Rows from block 2 of the decoder of a small image autoencoder, named by matrix and row number. Rows with one number belong to one channel. Each number is 500 + 50 x the weight over its row's rms, rounded and kept within 0 to 999. All counts start at 0. Numbers have three digits each.
After each channel's rows are labels from the 100 images, of 14976, where the channel reaches its highest value: "responds to" is what is common among them. Only what is clearly more common there than usual is listed. The data: rendered scenes of coloured solids on a plain floor.
# convs0: first 3x3 conv (decoder.decb.0.0.convs.0.weight, 192x192x3x3, each kernel summed), inputs 0-95
# convs1: second 3x3 conv (decoder.decb.0.0.convs.1.weight, 192x192x3x3, transposed, each kernel summed), outputs 0-95

convs0.119:443511597490517480469423589531500471511441490532495518465536448370435523488512543546499417506529500485485484431379505513456487560542474406448554450525499533531632527451424504524592508481588462511523498528532549524500522414454536549447567471493426483494430526564457557536516413440566555463
convs1.119:512431472564457497453474380530519589521559462492495510473533568577501433457483420451501584530499533521528495504570550524585503490387521547563451597532505477489526475544580487463401510455440504484475499559517473426523533484521461490524515533481485534476545443515548435443539555455411508531
responds to: count: five

convs0.72:478496510490430610514552559489514551463510562535381491425487559464466439488559513502575418546515519478458466463467416530485554447552440461517513461466517411565471603502532500413534476495503434488502500529554570558476400471544511560502462472421561521369457547550512447506599589504483520468
convs1.72:429494511467535544376513468512469522568411539447534561559506518497598490487514517479433489472475499493570527518568604564545460552472502564493469554562551522469523500485425516521445504526508543524545518539477537454593530567435475455539511551575466476640553469393519517496450493481536478536
responds to: white object

convs0.33:580533536507457487543383485463553485503427479389552561545457510519506482467510438564406522528503525584474547566460519587515466545466463474379525550529558489453542449551465494488485520558503480452529479553440508533572476503451514468453549560497457465456546524448452575516489478539512530411
convs1.33:459551461457540592504536544533536426512509539517509532453512462499463522507616502397518454503525463492535509479601472483486523579541581545524486489587497549510504519491465503487524476509566487548501532459573514505535548490467499465542415463397410520457511560456585514431438550470485452490
responds to: count: five

convs0.157:558534528508489507430493474421539460541409573453539494547599540484492534585470469547415497517473492543592487518434408512457537563447568421425462488549513466482488496516406515538431510480409509477445512465478464532576361499447508472483500618498486493586565366567486595553535502546475512497
convs1.157:530454465507462518554499506580406533514568453580479437443386476491558522453466495467592514442552517498425498520578585440604465456555430536476540549473460530591532552502550467472530464489515525499569500513454589475459618536518495458486537429429453526416464515538488451527457547529456493531
responds to: black object; count: five; pyramid

convs0.54:540475434552641521449529440548540627466548523507569537428553511482433495436400384516485543535510561519465520535507501493468463560505516454495557494532511516442486443465454519426488526503532620501454506533524471487533422542476391419492469412461532517497472510488469503502527518502526502554
convs1.54:492471566493405462431484491512489465568483437445444506518371464544543499459556498408514490480499421480540456422552449465577532442468455578491458417479526493607486525584463483512510504416407448598520501474510554500448565433562433617468544611530434531503504491446554384418536526546414437574
responds to: white object

convs0.123:560559501474517543494445560470439513505494567452458471533454513462493524480517455479543418520604425490510498460460524511518586444432469532493478565475547523475545462478465498414499530457517542476466495435525477562558586427582428558579494481491502528433481454578502395506544487445523498529
convs1.123:463460485594481335579409504518464552476511481502510465500498516488520491563495533403444547555529593497469508480543631463533396476483480470454434514486540387540503489455451492478464447491432462574496432476479506415412533518448502552407467529547499395478484460463552431509510498438523529499
responds to: black object

convs0.156:494524540458457510478473496445539550489532474494461492497465441445454509453536553449578494580556579533473473512522496494379582494575490539515450434524539630697516437474558480489571551436543469419495505504490506479389569470598455561506463381455460478477449582549542476514556511490488464539
convs1.156:462579540569532488521507506556438473437520572539505476467559427543457511542497496597496503420478415458483532582579512542550362509487478531563534532543484395350566531496488530494470489580438491537458467463577525500628430491420576435437469558580502524515552424543512474471440520599483441514
responds to: white object; light from behind the scene; its colour: white; cog

convs0.170:606492496543443592610548519483495461550487516484566557457448575537533475476458497530572501464452515498458484509469477499523504472556484564555521476503477528476527531396551468558519468459454472588504507496516460442428520468462528520499608493427386388565441622582490551483497538495472442421
convs1.170:501543465410557417395506494554526574441496467498499390425521609489435489545511570534441509486427439544526479506471478504547506444552563507459536426433528544548299448471486532526445539546587532492527477515519463461522548493604443452492470422506541550452470497518444483552531454552446526482
responds to: count: five; hexagonal prism

convs0.99:566509489574466493543362478421481444509461515476635554492560530456478506580442467482495544449436560472503515486524437554504499482477484377452608516452487492528488534508314534537439587432451493392420571488483501526432525516540463471419536455521422523488595476525485571515482527405491473564
convs1.99:393486488478511522472545577486473636543620437493423517459455488497516490408554494477606495526522473483506492471432427391535534485582447501449519440500566551465479494569645539514619466495503497541495463504524523459490494423622541553519499595491555484519477532509474482485560458558537524507
responds to: count: five